config.yaml
model: "image classifier"
dataset: "procedural textures in two colours, tilted and lit"
train_examples: 195000
image_size: 40
crop_scale_min: 1
horizontal_flip: true
targets: ["pattern"]
num_classes: 31
arch: "regnet"
norm: "batchnorm"
activation: "silu"
channel_attention: "se"
depths: [4, 7, 7]
kernel_size: 3
stem: "deep"
widths: [64, 128, 256]
loss: "cross_entropy"
head_dropout: 0.2
init: "kaiming_normal"
residual_init: "zero_last"
optimizer: "normuon"
muon_scale: "spectral"
lr: 0.016
momentum: 0.95
nesterov: true
orthogonalizer: "newton_schulz_5"
adamw_lr_other_params: 0.00082
grad_clip: 1.0
steps: 14300
batch_size: 128
epochs: 9.4
lr_schedule: "cosine_restarts"
final_lr_fraction: 0.05
warmup_steps: 710
weight_decay: 0.04
adamw_weight_decay_other_params: 0
Rows from block 15, named by matrix and row number. Each number is 128 + 32 x the weight over its row's rms, rounded and kept within 0 to 255. All counts start at 0.
# convs0: reduce pointwise conv (model.blocks.15.convs.0.weight, 256x256x1x1), inputs 0-127
convs0.107 [ 78 145 109 151 113 149 255 182 155 113 138  88 112 113 128 120 141 140 135  91 135 141 102 124  83 114 144 166 123 115 131  92 116  83  87 117  60 137  76 106 118 120 164 116 116  87  99 105 118 170 105 147 132  99 113 138 119 104 122 134 104 115 101 112 160  80 180 109 162  53 202 113 129 141 190 138 154 203 139 117 123 104 110 207 147 113 126 123 116 105 131 115 159 151 136 123 156 132 128 131 178 121  95 109 113 115 169 150 108  94 177  83  93 165 111 111 115 158 114  72 142  88 166  91 118 119  82  67]
convs0.108 [121  49 163 136 119 133 149 192 140 178  98  93 156  74 122 140 136 108 113 129 167 200  84 145 133 147 114 131 154 146 117 150  93 116  29 114 117 136 156 133 141 132 106  82  90  91 139 142 111  88 101 161 108 144 142 149 177 107 118 118 117 123 105 140 120  83  99 107 127  76  76 115  98 156 116  27 117  74 148 124  85 133 124 147 163 122 146  92 162 163 163 154 115  91 129  94 160  91  82  68 134 126  99 156 166 168 194 123 157 121  91  95 113 137 107 165  47 124  85 153  96 140 100 139 116 137 157 151]
convs0.109 [191  82 103 113  95 111  97 125 159 103  84 166  67  64 141  92 104 142 104 111 199  98 129 118 111 103 120 178 177 103 137  96 149 106  55 150 193  98 108 201 123 126  67 184 146 122 106 125 142 123 122 101 101 140 142 148  92 103 117 134 143 132 136 131 101 173 131 111 152 131 137 129 121 105 151  68 180 146 131  81  94  55 149  97  99 103 134 154 138 134  97 125  74 110 153 153 151 100 109 133  90 106 124 137 190 161 145 153 151 175 118 125 105 114 110  94 105  87 130 159 100 155  87  86 142 107 169 112]
convs0.110 [124 114 148  83 103 149 106 127 105 100 114  86 129  69 102 146 105 134  93 182 101  96  79 140 158 144 114 161 113 118 194 163 150 143 118 141 120  95 101 127 130 150  93  37 114 121 127 105 115 155 107 115  71 104 158  86 164  76 136 122 165 151  95 117 156 112 166 126 152 116 140 105 114 188 117 156 124 105 116 167 137 129 126 103 110 170 201 106 116 119 181 148 134 132  68 126 140 125  93 116 128 161 121 113  79  95 135 140 158 125 135 118 116 131 161  93 113 110  68 115 154 145 133  82 126 105  75 179]
convs0.111 [145 146 137 110 119 112 174 155 104  87 123 105 101  83 115 161 172 157 131 143 161  85 144 104  66 153 151  94 110 161 168 121 124  91 113 189 107  92 163 146 172  89  99 181  90  92 205 121 125  86 122 181 111 113 153 158  94 151  99 138 130 144  96 156 135 147 255 105 141 126 156 203 145 110  86 127 152 129 117  91 134 158 111 159 152 146  94  63 105 109 145 106 136 114 126 122 156 124 134 104 104 162  83 148 127 112 113 146 130  73 193 115 131  87 148 119 171 154 136  92 121 132 122 129 154 167 165 151]
convs0.112 [148  63  91  79 107 107  99 149 148 120 198 126 135 119 141 167 104 143 139 104 163 114 138 145 164 174  66 112 158  85 141 133 108 155 158 106  91 124 136 146 150  64 142 116 133 132 133  83  92  80 128  95 158 104 112 166 123  74 125 118 122 112 113 125 163 157 150 135 117  91 137  84 115 125 133 108 108 112 172 155  74 131 101 121 182 110 232 155  61 164  85 148  84 199 122 116 178 116 112 168  73 100 116 134 116 141 162 135 148 130 160 117 148 164 141 124 131 142 115  76 158  86 130 112  88 136  72  94]
convs0.113 [125  80  90 127 129  81 158 112 119  70 131 171 163  95  81 160 117  99 126 119 104 121 146 112  68  87  99  74  79 126 152  95 180 104 110 215  68 151 142 175 100 103 142 147 118 198 123  97  97 115  90 113 151 157 175  95 124 163  86 141  83 155 137  95 152 130 121 136 113 183 125  87 128 125 119 165 156 160 144 136 137  52  70 132  89 117  63 119 111 183 123 141 144  97 159 193 134 140 131 131 173 156 164 122  87  94 150  89 119 143 158 120 150 147 123  93  67 152 111  86 155 118  82 212 107 105 123 162]
convs0.114 [102  69 117 172 143 149  89 146 247 118 123  83 115 120 138 101 147 100 140 141 123 132 114 103 140 125 120 103  90 135  97 126 129 145 167 189 206 119 142  74  91 100 125 151 147 207 160 122 123 140 131 104 100 137 167 140 149 120 140  85 127  79  93 140 125 145 101 128  99 121 112  75 136 111  94 100 102 109  92  99 205 128 140 162 104 111 100 132 105 152 104 162 107 188 113 193  69 108 170 141 144 127 203 103  81  91 100 148 125 148  57 142 114 135 113 119  54 116 112  86 123 135  96  64  88 175  89 151]
convs0.115 [ 90 106 128 129 157 106 149 162  93 135 178  96 143  99 130 122  94 117 148 214  48 138 111  58 117 128 139 179 137 125 156 175  79 100 140 125  78  87 158 141 141 137 111  90 139 181 155  72 171 144  78 121 102 130 129  90 123 114 138 145 139  93 119 118 131 121 125 113 168 165  98 140 147 152  80 121 166 125 119 143 148  48 102 146 121  94 171 139 145 140 109 121 109 101 134 134 126 112 129  92 126 117 159 139 120 139  74 125 206 167 140  42 154 139 118 112 101 126 155  95 134 166 130 121 161  83  62 110]
convs0.116 [ 94 105 148 140 158 114  80 108 186 194 154 145 122 147 104  95 116 109  76 152 152  95 108 125 163 123  85  89  86 108 155 146  84 139 137 124 106 158 149 115 123  67 150 128 148 133  87 145 153 151 105 152 113 130 116 135  97 126 138 168 137 100  76 127 161 113 103 180  83 161 164 100 169  96 176 125 104 113 153 124 140 154  97  80  74 143 125 136 126 156 174  92 111 135 127 134 132 186 145 159 128 212 176  94 122 144 134 112 165 170 136 157 146 110  68 117  97 134 132 128 123 186 141  36 124  91  86 124]
convs0.117 [152  89 157 135  98 131  99 141 118 161 135  99 130 129 184 113 150 160 139 151 142 139 126 147 162 119 118 102 107 141 102 167  94 126 108  92  91 169 144 161 188 119 178 136 154  78 101 154 119 166 126 114 152 133 117 167  74 116 166  93 135 161  71 133 160  83 137 106 128 199 148 160 144 123 255 116 104 150 194  99  77 144 113  94 153 121 145 107 108 105 150  72 146 141 133 191 169 124 142 121 108 208 118  70 145 113 163 122 125 116  90 168 130 120 120 184 126 157 118 105 120 121  97  92 167 108 126 109]
convs0.118 [ 87  71 143 165 178 125 101 140 182 143  90 150 136  87 113  92 130 136 211 189 134 129 113 125 167 125 105 139 138 101 132 127 139 135 136 103 105 138 216 182 154 199 129  92 120  77 118 129 110 123 132 101  92 112 199 117 153  71 137  93 143 138 152  70 120 144 124 138 136 155  99 163 177 163 255 137 103  67 194 134 165 117 110 108 169 143 105 122 156 114 150  73 119 119 122 120 109 135 127 134 139 162 102  48  84  84 204 112 120 105 158 138 145 129 107 135 113 107 135 145 157 106 172 119 138  65 133 106]
convs0.119 [106 112 135 138 145 101 142 117  78 128 117 151 134 148 135 110 159 109 161 122 135  72  71 182  82 133 141 106 102 128  85 150 117 121  82  74 123 106 109 110 129 147 125 123 107 130 112 103  69 196 147 164 176 130 120 146 163  92 128 163  92 177 115 136 149 131  91 198 123 165  98 155 163 138 117  93  70 128 161  78 126 126  87 157 191 133 129  74 165 138  86 108 109 165 112  54  76  56 151 154 159 136  78 167 107  99 191 146 152 141 136 103 150 130 139 132 166 122  95 123  88 153 123 177 132  82  70 139]
convs0.120 [128 166 130  98 112  86 106  98  91 154  52 120 129 138 123 174 155 112 135 133  95 136 127 191 125 103 154 138 123  73 127 145 115 132 255  97 128 127 140 116 112 113 114  87 119 130 188 128 187 115 144 162 130 134 113 150 124 108 124 117 120 104 122 187 107 110 121  39  76 195 132 158 148 116 162 110 160 168  75 123 161  93 190 145 139 124 192 126 139 101 189  84 140 193  99  85 190 112 107 151 134 132 185 123  65 180 109 130  88 109 107 107 102 132  95  96  69 105 144 135 168 145 148 122 131 192 140 141]
convs0.121 [100 155 167  64 140  42  92  78 130 100  91 132 207 118  95 120 161 124  97 119 139 133  72 156 115 136 122 132 125  39 139 157 168 130 179 130 104 144 126 142 115  86 121  92 162 103 116 127 133 135  91  91 160  98 133 150 130 126 140  76 130 145 126 173 131 162 156  76 162 128 135 194  96 130 166 105 162 104 121 132 115 139 114 105 184 156 245 153 104 116 130 147 163 162 115 130 255 120 107 164 112 134  89 120  60 158 138 137 121 159  99  75 134 130 138 119  77  95 123 138 145 143 113 120 105 128  66  99]
convs0.122 [ 41  57 179 110 109  87 158 141 145 113 132  95 105 153 110  59 189 166 124 156 173 145 114 127 154 144 132 130 172 181 117 103 125 149 105 121 123 149 118 165  92  86 112 184 126 220 118  59 125 135  89 122 199 144 131  73 136 126 143 182 152 123 134 109 149 121 166  97 110  75 122 148 186 172  90 163 112 128 163 158 105 111 118 121 184 105 133  92 123 167 126  99 121  53 145  97 162 123 146 186 194  82  72  90 153  91 120 152 168 144 117  75 135 144 134 138 133 143 137  72  99 126 199  95 178 156 138 173]
convs0.123 [163  96 108  96 158 116 108 122 153  91 137 107 172  92  36  94 121 129 146 110 120 119 184 120  99 127 107 155 140 161  78 128 106 123 111 132 132 126 125  95 140 187 206 168 107 184 131 132 143 163  68  96 134 143 132 133 118 116  78 147 107  64 146 146 126 131 139 136  55 198 123 141 110  95  89 147 111  99 183 127  83 115 128 136 136  79 121 140 133 143 162 142 110  95 108 143 137 207 164  97 133 145 167 125 140  65 128 189 134 160  97  90 136 190 114  93 108 155 126  92 148 147 181 125 138 120 137 162]
convs0.124 [108  53 162  95 135 107 147 146  72  69  87 113 100 152 177 157 128 126 156  95 119 174 126 109 118 146 152 154 107 137 119 111 138 163 132 124  99  60 142 128  81 159 155 147  98  73 139  82 131 191 128 160 107 113 117 165 176 155  95 189  94 129 128 136 144 133 116  85 136 241 147 158 177 139 209 147 186  81 118 172 137 125 146  86 146 163 143 129 139  97  81 100 116  92 141 134 107 125 120 137 102 111 120  16  92 187 221 105 117 128 113 109 152 153 159 119 116  77  79 101 128 112 144 107  93 147 105 129]
convs0.125 [145 126 169 131 132 115 141 115 190 130 100 100 116 103 140 108  87 104 151 180  94 125  66 120 104 118 110 199 139  98 126 250 104 105 151 126  94  93 159  89 123 110 144  87  95 101 171 111 143  91 181 147 106 148 103 150 106 132 108 118 152 107 145 109  93 178 120  98 202  98 124 142 129 184  92 110 158 133 142 122 239 135 111 117 105 107  94 180 126 170 133 149 183 147  58 162 111  96 165  84 142 150 114 114  88 109 165 166 181 138 136 108 144 154  98 124 100 106 107  87  96 155 105 158 131 164 155 128]
convs0.126 [106 155  96 138 137  85 154 182 139 136 147  97  96  96 121 142 152  85 160 157  82  88 134 127 121 128 129 137 131 122 125 128 111 142  66 109 139 118 225 161 120 115 116 139 136 136 137 142  80 139 142  99 126 142 187  67 115 166 110  91 160 152  89 107 159 109 137 113 112 142 140 145 118  98 116  98 158 141 131 118 116 119 156 123  38 122 174 140 126 119 145 166 125 200 152 151 127 200 122  95 159 155 163 113 171 146 105 162 100 192  89 151 130 134 156 150 108 141 127 101 115 182 168 197 117  60  98 173]
convs0.127 [169  82 179 115 104  62 124 112 134 142 146 127 184 135  49 140 112 109 102 148 154 111 129 151 171 136 131 176 128 141  85 124 144 152  75 126 112  95 180 165 174 149 142 108 114 111 115 134 131 160 123 149 130  59 178 103  96 144 108 199 181  69 131 133 136  99 114 142 105  99 127 159  94 131 138 151 166  96 131 124  86 111 108 107 204 118 174  87  29 123 233  85 133 183 177 145 106  81 154 143 115 179 114 124  95 150  93  70 136  92 160  99 151 106  93 112 132 150 110 144 163 145 160 171 132 152  90 132]
convs0.128 [127 133 102 153  84 131 105 151 153 208 127 146 145  78 155  86  99 110 150 138 114 170 134 150 118 167  89  96 129 151 164  58 183 138  84 130  80 160 148 136 168 115 168 106  82 134 144 117 152  68 113 161  81  91 135 138 104  77 124 139 149 141  88 126 106  85 156  50 157 105 129  89 126 106 144 103 131 140 158  71 113  93 130 183 111 155 109  82 113 124 104 154 152 124 137 143 127  75 123 113 151  57 125 143  80 141 160 137 175 149 129  95 132 180 113 130 114 138 163 126 137 102 150 159 111 136 113 206]
convs0.129 [114 185 173 131 105 127 103 157  93 122 161 115 230 100 115 127 148 108 128 138 166 167  87 117 128 166 130 142  96 104 130 156 125  89  85  72 136 171 129 148 151  94 116 107 114 181 123 123 104 216 134 120 143 156  99 131 117  73 133  94 144 122 132 141 159 109 137  86 162 110 109  68  96  91 176 142 136 153 126 146 148 133 108 139 150 158  86  99 106 175 138 207 162 106 129 118 115 114  83 157 144 113  92  68 128 116  64 169 143  49 148 182 142 115 173 141 113 160 138 118  74 112 112 112 165 128 108  86]
convs0.130 [102 197 141 108 134 131 152 141 132 137 145 132 117 178 162 150  83 118 155 163 148 111 130 106 132 133  80 143 151  84 141 145 145 129 105 104 169  71 121 105 141 115 129 132 145 153  51 123 102 179  55 136  95 141 140  95  87 106  97 109 100 110  78 123  66 142 134  89 205 146 137 107  86 193 156 118 137  87 116 104 172 121 135  87 119 105 134 118 141 156  61  92 126  99 141 118 103 138 114 107 112 140 112 106 143 159 128  75  70 130 144 145 132  96 133 114 130 125 116 117  98 125 155 105 141 100  47 141]
convs0.131 [109  95 128 122  82  54 127 128  93 120 151  85  92  72  79 196 164 161 146  83 108  46 127 146 128 134  94 117 122 144 121 111  84 139 140 137 142  90 144 109 145 136 142 181 108 131 174 155 175 155 143 108 136 137 128 129 103 109 101 194 159 151 119 121 150 109 120 186 131 159 100  97 106 177 132 140 155 130 123  96 142 141 106 171 149 149  92 155 143  79 146 100 118 130  89 142 150  79 119  96 154  87 129 147  63 111 197 115  91 157 114 130 102 100 155 109 213 117 218 127 136 130 147 201 121 157 170 182]
convs0.132 [161 100 109  71  81 111 120 127 108 141 152  71 129 116 128  98  97 123 112 145  93 177 179 132 143 129 167 163 120 134  89 134 124 119  99 113  53  97 110 195 131  78 149 178  70 135 160 153 125 150 149 142 108 150 148 139 146 115 151 125 105  93 176 149 175 143 169 116 161 118  60  85 104 128 116 115 162 111 213 120 155 123 130 121 121 160 180  96  94 130 135 121 135 100  96 113  97 166  98 172 124 174 192 144 177  82 162 106 161 133 118 119 128 181 119 167 116 162 145 100 122 124 112  87 113 129  76  90]
convs0.133 [143 126 108 114  98 129 117 149 146 136 202 111 143  62 138  78 150 159 149 144 126 191 121  89 100 180 125 140  68  86 122 136 175 136 109 133 143 109 181  93 143  85 165  81 104 161  95 110 142 116 111 176 132  90 139 109 129  92  82 123 124 123  74 113 103 118 103  92 116  94 114 150 151  93 174 116 141 107 109 179  63  93 115 100 187 193  88 142 103 115 141 115 175 127 118  76 106 158 147  81 138 126 137 149 121 125 118 126 176 154 109  72 152 144 121 159 193 162  87 129 114 148 133 135 139 187 119  91]
convs0.134 [120  91 140  97 122 122 141  92 117 119 141  85 122 175 113 167 138 106 123 153 105 122 137 124  71 105 130 158 113 169 121 159 109 144 138 100  80  96 124  92 108 127 135 138 120 222 109 112 130 156 142 139 159 119 117 112 150 139  88 131 143 122 155 128 104 123 127 187 185 160 164 135 104 120  92 135 112 155 109 108 191 140  94 140 115  88 128  55 135 243  85 158 118 102 165 129 111  79 131 164  90 103 126  99 101 122  99 161 191  59 143 255 187 128 120 128  76 135 102 137 114 138  83  73 130  95  99 122]
convs0.135 [102 135 138  94 162  38 198 158 109 132 153 103 151 134 155 123 151 180  71 145 125 151 106 177 117 128 139 106 131 122  62 135 147  61  76 128 124 125 117 144  98 149  95 131 107  55 157 125 167 105  75 139 125 143  98 118 128 131 135 117 160 147 107 132 165 112 142 192 153 128 119  87 145  74  95 123 137 146 153 128 125 178 139 122 108 182 138  95 121 187 104 129 168 122  98 114 130 160 111 141 157 135  66 146  85 126 163 102 112 106 119  84 118 148 167 135 164 126 204  90 131 109 105 136  86 147 130  91]
convs0.136 [140 130 114 120 158 114 134 135 131  99 107  80  88 139 131 169  93 133 102 116 175  97 110 156  87  91 125 184 128  71 116 108  87 142  85 110  79  90 132 122 120 175  64 180 125 114 116 147 100 189 115 137 119  91 144  72 125  83 134 135 125 128 117  98 164 120 143  96 158 115 105 119 133 197 181 149 125 130 164 129 146 122 128  85 154 141 206  84 137  80 110 145 168 133 137 115 138  90 120 103 142  99  92  90 231 137 147 115 103 134 115 109 124 124 169 109  80 129 106 191 144  78  63 144 135 155 104 112]
convs0.137 [133 128 132  88 165 140 135  69 104 119 115 128 189 126  89 101 143 172 116 107 149  81 136 141 193 137 128 107 100 132 144 104  93 152 133 161 140 141 129 120  99 118  62 118 137 145 182 132 144 158 147 105 109 131 166 125 161 158 162  54 106  91  98 130 127 121 137 130 151  93 162 102  97 127 155 125 161  92 152 137 117 157 103  93  92 107  93  94  65 111 102  76 125 110 105 186 135 102 118 137  73  96  90  74 142 120 142 160 129 112 109 166 146 179 100  96 189 124 123 100 164 180 179 119 126 178  88 120]
convs0.138 [118 182  78 147 163 134 128 141  94 156 204 102 160 185 124  86  85  66 106  88 160 109 125 137 112 129 154 102 127 106  72 132 138 116 147 150 100 186 116 135 132  96 138 144 116 164  50 150 116 128 114 113 139 143 139 147 158 165 127 138 127  98 112 127 114 129 160  91 152 142 140 188 132  55 126 108 124 127  79  86 116 104 135 105 123 139 110 102 105 144 129 182 109 114 129 114 184 139  71 148 145 105 110 104 133 166 200 119 143 131 160 175 105 145 166 104 117 136 123  64 109 190  79 163  84  47 115 138]
convs0.139 [117  79 100  80 149  90 102 121 142 140 110  97 199 119 104 190 123 147 109 119 157  89 111 127 141 158 116 145 111  93 107  94 116 129  86 148  91 135 110 156 112 104 103 183 126  99 131 101 171 142 113 134 101 135  98 108  99 129 140 149 132 130 128 126 155 105 111 151 141  73 117 105 183 138 167 115 138  82 192 136  55 109 113 127 155 127 159 105 124  82 136 103  96  86 110 157  97 148 138 127 120 102 140 149 252 108 159 152 144 115 101 151  89 150 101 143 128 101 117 143  94 128 125  53 157 139 148 112]
convs0.140 [147 140 131  73 109 108 141 132 100 149 110 134 160 150  85  72 111  88 144 104 103 109 118 155 101 155 121 127 140 135 122 103 101 180 118 120  95 103 119 118 152 154 116 114 139 127  47 133 117 209 127 129 163 102  72 110 136  97 153 131 125 151 143 114 106  79 103  86 199  95 115  95 157  22 135 113 100  97 149 110 152 130 150 128 166 107 126  87  69 156 141 145 134 141  73 121  90 118 149 111 118 142 161 124 136 154 102 105 131 146 132 145 118  87 111 153 144 109 152 155 117 121 124 105 182 117  71 112]
convs0.141 [144 156 120 134  99  87 121  85 152 117 156 130 167 123 132 128 138 143  59  87 105 119 149  85 149 165 106 122 118 149 123 124  96 127 124 147 149 144 172 116  95 131  96 122  91 131 100 122 145 192 146 126 125  92 155 112 115 114 113 122  93 125 112 120 150 115  81 171 145  84 113  97 122  60 172  80  72 110 107 121 133 189 109 143 128 152 129 120 135 129 169  98 101 175 133  92 163 104 126 132 129 136 120 108  63  91 116 150 130 132  77 249 107 109  62  94 106 155 123 135 148 204 168 129 109 169  42 190]
convs0.142 [185 124 113 115  93 166  36 141 142 141  98 177 115  84 117 105 125 113  91 132 100 136  87 141  97 125 117 127 156 156 167  95 160 172 124 164 153 160  94 143 155 104 169 130 155 116 145 106 205 131 129 156 128 112 137 167  50  84 127 166 143 104 121 143 149  91  82 129 109  65  74 110 107 124 145 148 157 100  92 138  79  76  95 177 131 126  84 107 115 103 111  75 136 118 157 149 123 143 143 102 230 175 125  99 111 137 153 130 101 132 109 134 142 174 123 149 155 163 118 138 157 116 146 104  99 121 129 150]
convs0.143 [148 126 135 127 119 170  93 145  98 124 149 118 149 216 148 118 124 118 112 162 128  96 127 136 136 104 125 136  92  58  74 129 149 114 109 117 123 141 109 137 105 178 129 167 110 102 114 108 138 192 125 130 137 107 104 137 115  88 141 160 118 156 114 120 117 133 151  43 142 101 145 121 132 231 106 138 116 128 127 107 157 145 110  94 119  66 129  75  97  46 103  99 110 127 180 106  83 145 104 123  85 123 145 108 199 119 131 148  90 126 132 159 107  61 120 104  96  91 130 119 170 122 161 178 106 156 139 120]
convs0.144 [148  94 158 122 147 155 103 104 109 141 186 124 117 132 115 158 197 136 122  99 213 108 125 104  93  67 154 145 215 126 104 147 117 108 105  81 154 112  97 118 141 143 147 137 119 115 133  89 111  92 117  84 159 134 133 126 127 125 131 100 154 121 136 209 127 116 133 139 151  85 153 104 111 108 137 100 149 139 143 177 136 187 152 122 109 142 119 150 143 139 119  85 111 108  89 113 162 187 145 128 117 126 142 137 133 170 137 116 104 134 101 101 139 107 172 125  97 153 133 100 141 111 144 101  87 158 138 115]
convs0.145 [158 119  74 143 157 121 192 136 125  91 119 143 132  84 115 131 123 126 132 148  87 101  92 154  93  95 163  65 141 132 222 159 110 190 145  89  73 142 101 129 113 134 155 130 118 100 110 119 166 126 147 106  99 115 202  90 103 117 105 108 118 109 141 202  99 144 158 119  96  76 127 115 136 145 174  65 140 117  86  71 121 148 156 151 144  88 103 113 107 114  96 110 173  95 199  95 128 117 117 129 205 102 148 116 110 113 110  99  76 103 136 116 138 114 139 114 182 120 148 129 129  87 138 137  68 149  44 133]
convs0.146 [114 133 116 107 123 131 180  71 125  93 129 146  69 157  88 149  69 137  75  98  78 106 102  87  97  98 115 115  89 136 180 102 141 177 122  96 126 130 148 110  98  81 100 111 135 155 111  87 106 102 188  85 134 134 124  77 105 167  65  98  95 154 175 136 136  41 144 101  94  79 120 131 137 108 113  78 208 119  84 182 136 107 120 153 146 136 176 111 134 109 135 134 184 115 120 147 189  85 160 147  30 178 146 125 110 116 102 163 135  96  97 158 101 144  92 139 116 154 115  82 223 127 116 165 214 118 160 152]
convs0.147 [117 132  80 109 181 154  96 119 153 101 197 131 183 121 143 182 171 125 131 115 138 112 109 149 191 150 130  76 184 121 155  93 153 112 109 149 136 125  96 134 177 121 119 112 114  92 101 129 135 129 137 137  69  72 114 113 166 154 137  87  88  72  78 214 128 106  92 110 164 130  93 181 164 115 110 131 105 142 144 168 115  82 117 116 154 104 156 140 105  99 219 103  96 143 161  93 159 120 121 111 177 100 107 144 123 107 161  51  92 112 143 109 142 100 129 178 128 165 132  80 135 114 110 141 125 142  86 127]
convs0.148 [ 91 103 117 134 145 143  91 134 114 115  40  88 140 160 156 123 107 159 157 100 111 115 123 117 146 121 110 106 124  81 174 153  83 128 201  98 138 108 200 175 115 133  99  86 130 145 101  96 122 187 171 104 220 152 186 139 133  93  89  72 141 148 190 137  86 191 103 112 132 132 104 142 109 119 121 218 129 149 142 123 213 140 119 113 245 139 153 166  70 163 121  93 122 137 107 136  90 105  88 142 153 124 111 186 124 146 146 104 179 170  69 141 125 123 152  37 160 132 138 101  85 180 151 123 144 139 102 163]
convs0.149 [146 114 110 115 247 101  96 105 117 180 116 107 118 141 110 156 155 121  85  93 145 119 118 116 131 141  58 143 129 104 146 115 108 164 132 163 124 125 105 125 115 137 162 145  90  78  96  81 182 118 118 150  82 130 157  64 149 107  80 148 102 133 138 207 129 161 121 135 135 139 103  82  87 115  85 150 152 130 128 114 142 134 168 128 103 116 120 156 126 132 123 139 131 107 116  89 122 125 106 167  77 145 133 128 139  97 125 126  89 123  84 150 128  93 112 107  76 158 121 156  83 114 166 140 153  76 165 123]
convs0.150 [116 118 234 109 120 165 135 158 135  41  77 113 105 123 126  96 142 119 139  77  74  71 107 124 116 158  96 113  52 117 139 108 134  83 142 159 141  92  73 158 149 121 132 117 165 123 156 104 117 116 157  78 103 117 121 171 114 115 149 110 154 227  96  91 133 189 115 124 151 122  97  93  99 137 137 135 128 103 107 134 107 166 106 105 106  97  89 147 164 134 123 122 129 111 170 151  98 124 132 162  94 117 157 121  78 125 102  90 117 154  96  91 103 116 127 131 127 130 118 149 122 147 117 121 133 124 129 150]
convs0.151 [150 127 132 112 177 122 137  81 142  82 106 150 137 124 101 150 108  76 117 115 118 141 173 144 123 109  45 110 146 175 145 119  89 122 167 154 100 103 110 125  86 174 186 133  91 135 123 156 150  86 141  94 122 122 102 128 148 121  96 103  92 153 164 161 142 125 131 128 102 162 101 111 137 109 100  65 147 124 103 163 118 163 141 112 127 124 140 103  86 126 127 109 107 135 162  68 136  78 131 128 145  75 108 139 102  97  84 127 109 130  99 119 136 105  92  84 189  91 148 176 127 105 140 151 105 139  85 136]
convs0.152 [157 110  89 118 126 112  77 106 123 105 126 117 117 143 123 140 193 155 129  75 144 136 138 179 139 117 217 184 223  92 131 127 131  89 146 162 116 144 123  79 115 107  82 130 202 124 116 111 143 136 108 118 147  79 177 117 147 137 146 145 115  81 129 186 142 100 104 135 188 112 151  94 125  90 107  71  79  74 107 136 116 145 165  79 129 126 121 141  79 111 137 135 152 143 137 149 138 117 118  96  98 145 168 148  88 101 113  98 107 126 122  81  89  92  98 145 136 167 127  92 117 150 110 105 131 122 105  78]
convs0.153 [121  95 104 136  98 123 165 129 123 126 255 173 195 115 114  79 121 123 128 165 246 148 116 174 111 158 146 135 148 107 104 124 144 151 153  51 137 107 125 112 146 115 100  91 143 149  94 122 160 104 103 122  60 127  90 126 122 110  20 131  92 102 150 108 149 141 116  98 150 123 136  78 199 165  81  71 122 128 143 127 103 121 112  87 158 111 128 101 121 213 102 131 131  97 112  81 104  72  62  89 129  69 167 166 114 116 172 150  99  99 146 178 162 123 133 129 108 138 152 127 119 115 131  98  96 204  93 136]
convs0.154 [143 125 179  95  77 161 150 139 167 105 107 118 147  97 139  90 180 115 150 118  93 162 103 109 137  86 173  85 160 123 146  88 112 145  95 140 100 120 110 123 164 107 145 106 137 106 146 127 224 118 122 116 106 118  64 117 177 128 131  50 153 147 140  82 110 123 143 128 163  80  94  89  87 100  75 161 228 176  93 143 118  91 115 139 139  88 154  92 166 110 162 120 111 167 137 162 159 112 140 128  82 106 148 150 142 128 117 148  73 170 147  98 127 108 131  74  73 140  82  99 204 119 130  82 169 128 152 136]
convs0.155 [143 108 129 105 158 121 124 134  97  90 164 108 120 124 165 164 140 140 146 129 138 193 169 122 145 151 122 111 122 159 138  88 145  70 102 138 150 154 128 126 138 131 171 107 110 130 130  92  88 160 130 165 183 168 178  82  98 132  77  46 163 133 103 139 118 165  92  63 115  82 108 145 131  54  82 162 108 128 118 128 178 149 136 135  73 180 186 119  78 155 147 104  84 119 146 103  93  98 103 100  99 108 111 170  81 100 107 134  73 111 158 147 199 104 132 133 141 155  98 160 122 135 106 110 128 208 126 128]
convs0.156 [101 137 150 112 243  88 143  86 153 121  70 129  83 117  93 157 118 132 113 152 135 148 126  92 201 100 145 123  70  98 208  84 157 162 111 129 107 138  88 135 149 161  97  93 105 126 133 118 119 121 171 113  97 196 113  72  92 160 152 125 116 126 138 206 108 159 158  79 137 133  98 149 148 114 149 124 151 125 166 127 175 113 103 135  91 154 163 144 115 147 156 178 115  84  75  94 136 111 140  68 211  89 146 149  63 116 117 121 172  91 143 136 124 130 141 184 141 168 133 124 138 109 102 148 115 185 172 160]
convs0.157 [133 128  93 114 134 124  91 132  78 129  97 128 115 126  52 157  92 197 108 102  89 128 125 101 164  88 163 141 172 162  97 127 147 145 182 144 207  95 104 109 178 110 138  85 130 163  98 118  98 127  89 140 108 129 121  81  98  93 140 159 128 117 121 128 156 105  95  80 110 129 132 138 122 107  74 100 179 129  82 124 201  92 135  79  20 100 149 181 116 109 163 139 116 115 118 154 141 133 130 124 115 209 110 150  93 111 140 144 137 152 144 120 234  99  72 144 125 131 121 106 132 145 148  97 204 167  64 106]
convs0.158 [ 97 104 120 161 178 130  87 159 135 170 113 132 161 138 152 126 161 167 121 131 116  79 175 142 127 130 180 113 127 106 146 130 121 181 119 180 165 117 161 172 145 161 163  92 169 123  89 103  98 125 104 114 129 128 119 147 196 101 124 131 206 177 123 124 128 146 179  93 140 130  87 130 101 141 111 100 142 102 109 124 146 153  86 141 117 128  99 154  74  89 163  93 116 141 121 148 104 115 114 105 111  84  93 148  49  96 107  94 112 127 109  92 143 109 129 199  86  96 106  84 107 211 131 181 131 109 127 135]
convs0.159 [139 163  70 134 174 116 152  95 132 135 117 131 137 188 113  90 133 188 161 134  58 137 119 119 110 129 125 149  95 121 147  98 125  96  68  93 145 143 142 125 123 166 122 120 141 100 181 108 105  74 142  88 105 139 117 103 176 148  69 100  65  82  85 144  83 129 110 139  64 102 126 110 112  94 161  92  97  80  96 140  97 122 124 118 106  98 163 159  98 144 200 126 171 107 130 105 149 125  69 119 116 106 131  92 110 253 123 115 157 172  99  85  96 139 130 184 137 150 128 134 167  87 129 117 121 115 156 136]